{"model": "sound classifier", "dataset": "simulated sounds of rotating machines with and without faults", "train_examples": 39062, "noise_aug": 0.01, "time_shift_ms": 100, "n_mels": 64, "hop_length": 320, "input": "log_mel", "spec_augment": true, "win_length": 512, "targets": ["state"], "num_classes": 2, "arch": "mlp_mixer", "norm": "layernorm_no_bias", "norm_position": "pre", "activation": "gelu", "mlp_ratio": 6, "layer_scale_init": 0.1, "parallel_block": false, "inner_norm": false, "patch_size": [8, 8], "conv_stem": false, "layers": 12, "width": 128, "label_smoothing": 0.2, "loss": "cross_entropy", "init": "torch_default", "residual_init": "zero_last", "optimizer": "soap", "beta2": 0.99, "lr": 0.0048, "beta1": 0.9, "shampoo_beta": 0.99, "eps": 1e-08, "precondition_frequency": 20, "max_precond_dim": 512, "one_sided": false, "adamw_lr_other_params": 0.0019, "grad_clip": 3.0, "steps": 15300, "batch_size": 256, "epochs": 100.3, "lr_schedule": "poly", "final_lr_fraction": 0.01, "warmup_steps": 760, "weight_decay": 0.02, "adamw_weight_decay_other_params": 0.05}
Rows from block 4 of a small sound classifier, named by matrix and row number. Rows with one number belong to one neuron. Each number is 128 + 32 x the weight over its row's rms, rounded and kept within 0 to 255. All counts start at 0. Numbers have three digits each. After the name is the row's rms in percent of the matrix's.
After each neuron's rows are labels from the 100 clips, of 14848, where the neuron reaches its highest value: "responds to" is what is common among them. Only what is clearly more common there than usual is listed. The data: simulated sounds of rotating machines with and without faults. In brackets: how many of the 100.
# fc1: MLP up (model.blocks.4.mlp.fc1.weight, 768x128), inputs 64-127
# fc2: MLP down (model.blocks.4.mlp.fc2.weight, 128x768, transposed), outputs 64-127

fc1.426 096:124112165113114159112140095091106125139131092123139123153165165098151167103101152117123094156158102097112140123115165106090146162130129123118170129090098148090169083161065144055081129123140135
fc2.426 100:138155081102135127116196056168170090144166134102108130071108102113137100118113081102119206123148113169162104148189103150116119131128129151111186079094098105144090131134150156132099127183137077
responds to: electric motor (31); gearbox (30)

fc1.731 099:164132108066151152113121165050154132162114141141102141150129134135140095154080128141150133122130179132127074109128129133114157157089116125167167145142077143125136162112132095144108113107114104
fc2.731 097:118159150142120132090151087119121119081112125154138039115157163111128113181142130140099130089093117137172198134187126077125153135083118112123091073219144092133182127109145150110141111166156152
responds to: speed: slow (63); piston engine (31)

fc1.211 099:146132103149097151135148081112135145122145166101159131167153156141146183100177074122139122087104084038181140134165155149137146115140102165119096103097136149132160077124155177070157100091130096
fc2.211 101:132137131103124141110109169112139081159182125075153144168184087114152181093122114159140063202100100116100136142148186113161112115158104137161113155107144100118062128157116110105221084106148142
responds to: speed: slow (73); pump (59)

fc1.716 104:112057095119168096159143113073129121125126120134160158161097130188139158129138170165202174123157148127093095073117121083122091131097119127110167092114189062160066046131101122107194094101139154
fc2.716 093:148150144080078091086164161112140150130124152132128106111123067118153142169068154127064073125084128165136080121113126155112173154108169121133069107179175140136095182104110166147158111119159104
responds to: state: faulty (83); bearing knock (66)

fc1.81 094:105116142133154119162135162157157073167183122137094164103152100135149106085076110182147110163076095096143147141142076156119128121075123143117138085130119089199112139074114150094130066125099160
fc2.81 100:125146099076147143127149165109114149106076117084157039124126112120135123112152155054071113114145173114128111107179071106156074130107174150183104137157135122093075129162079118101116112170111133
responds to: electric motor (53)

fc1.243 105:105111154180114134123084159155161082126137128095170126139160131123165140162039133146178138079108046126167117130087118128111142147133105148126155087112085119093129175080064178168119151124113184
fc2.243 094:135115105146112157103200100097100174121104089117097131072110062111104102207112167157072161151142127088111118067098133106100133104159141098116132152114125126111147123083128100130044127114178151
responds to: speed: slow (61); compressor (53)

fc1.546 088:078118112167128111143112142174147106170098039152173129134118115150133140146158127099100128080057115134090137149176087133151142132132137132138180170090113174163097103133115194072155109117159131
fc2.546 100:108121115154076153126101123155197116111137175164118204124133104133178164126116129127142081109112119131115102162128111136120131154105119155145170107072071122162107124121139124121134144116156169
responds to: electric motor (53); squeal (36)

fc1.751 104:170099119136118109085129156097082184109109127132088126175135132221132124122108026071156147095127085099097125056124131130145085187147104111182143062104128133144133093157155121167101096081057168
fc2.751 091:136127198103145151119184111136188118090086104118106079123088121062149075169140175109136113106144183124154172193145138104136149140136113139084101122147111116095055164111174164105180136130147117
responds to: speed: slow (70); electric motor (48)

fc1.764 103:100113139172155139182072157055138104145064118137096112113139155153150127099151093130128190090135184131115160172134128093131110083100084119128090206118105138157097082077128155097132172149147130
fc2.764 121:097149111142130173163089114139152103154133144090141162145156092154097132174085107160045194138163082112176038161118138167172137084095159117112079111060132130111111171119073137164115121166140092
responds to: electric motor (62)

fc1.745 096:077130140146155190129173122113147121156161146144130117184156139044158127080134175130091138152080144136121077148105117102115138118112167149069155125107169175102152181130115101112100122140089164
fc2.745 098:109098107132091139093157033095095115140142121110110119032124098166106109142116102128127173066129101101080149130156117163133100114112145172167127118136113145092135090149132210122166095165132087
responds to: conveyor (43); clipping (37); pump (37); text has "clipped" (37)

fc1.10 083:188132124134102152128102110144104130127097095098149083149118126156126124132077136103136105081103069151168102159123121101154133175122114134153088143186122133163174139106115084193193136128099120
fc2.10 089:118114152146118143097087124118157156197138102125120160156131101197150100089170142057165117164189129097089187121124102151149143097175103148116128064112087135156122094109118189138173111076138122
responds to: electric motor (37); squeal (33)

fc1.655 099:113123158115106164108078162091071120125131136180136105143129180148127048125161126057119104153195186124116119139194165081148123103144109149142130162133126140143148108113112031125077124092164092
fc2.655 102:088180123165145121127122128143160200102104222100085131108165098110129188160152136152118144121083072153085191151159109146131112133102120148127095163099101134113102133095102178081113091154114201
responds to: electric motor (44)

fc1.283 105:124124185093081111140152082149190178130083114137168146130167166148118121121098045109196113153109141186130105117121164138152114154100075123132158152132130136136197084074166130138084158125102168
fc2.283 096:157123134123140094103144138106101155095127101076146105170124038072169168112128111092130081211179101148120154110136060162079142174087168135147105159155136156093124105143145178144149094108087124
responds to: state: faulty (87); bearing knock (48); electric motor (34)

fc1.455 109:099123147108128111075093142105168148087142087140159102159086130219112112063081104146137152123165109178176142103180124093123157138128077127136125155135127129183162089132175072084087089091132122
fc2.455 104:114168125179132164130165086108108124097050194114110110118155109144134098189111048080160128137079163125139160136143095058107131179110123129112102093157127124114143176079084150080137145150176174
responds to: state: faulty (90); bearing knock (54); imbalance (34)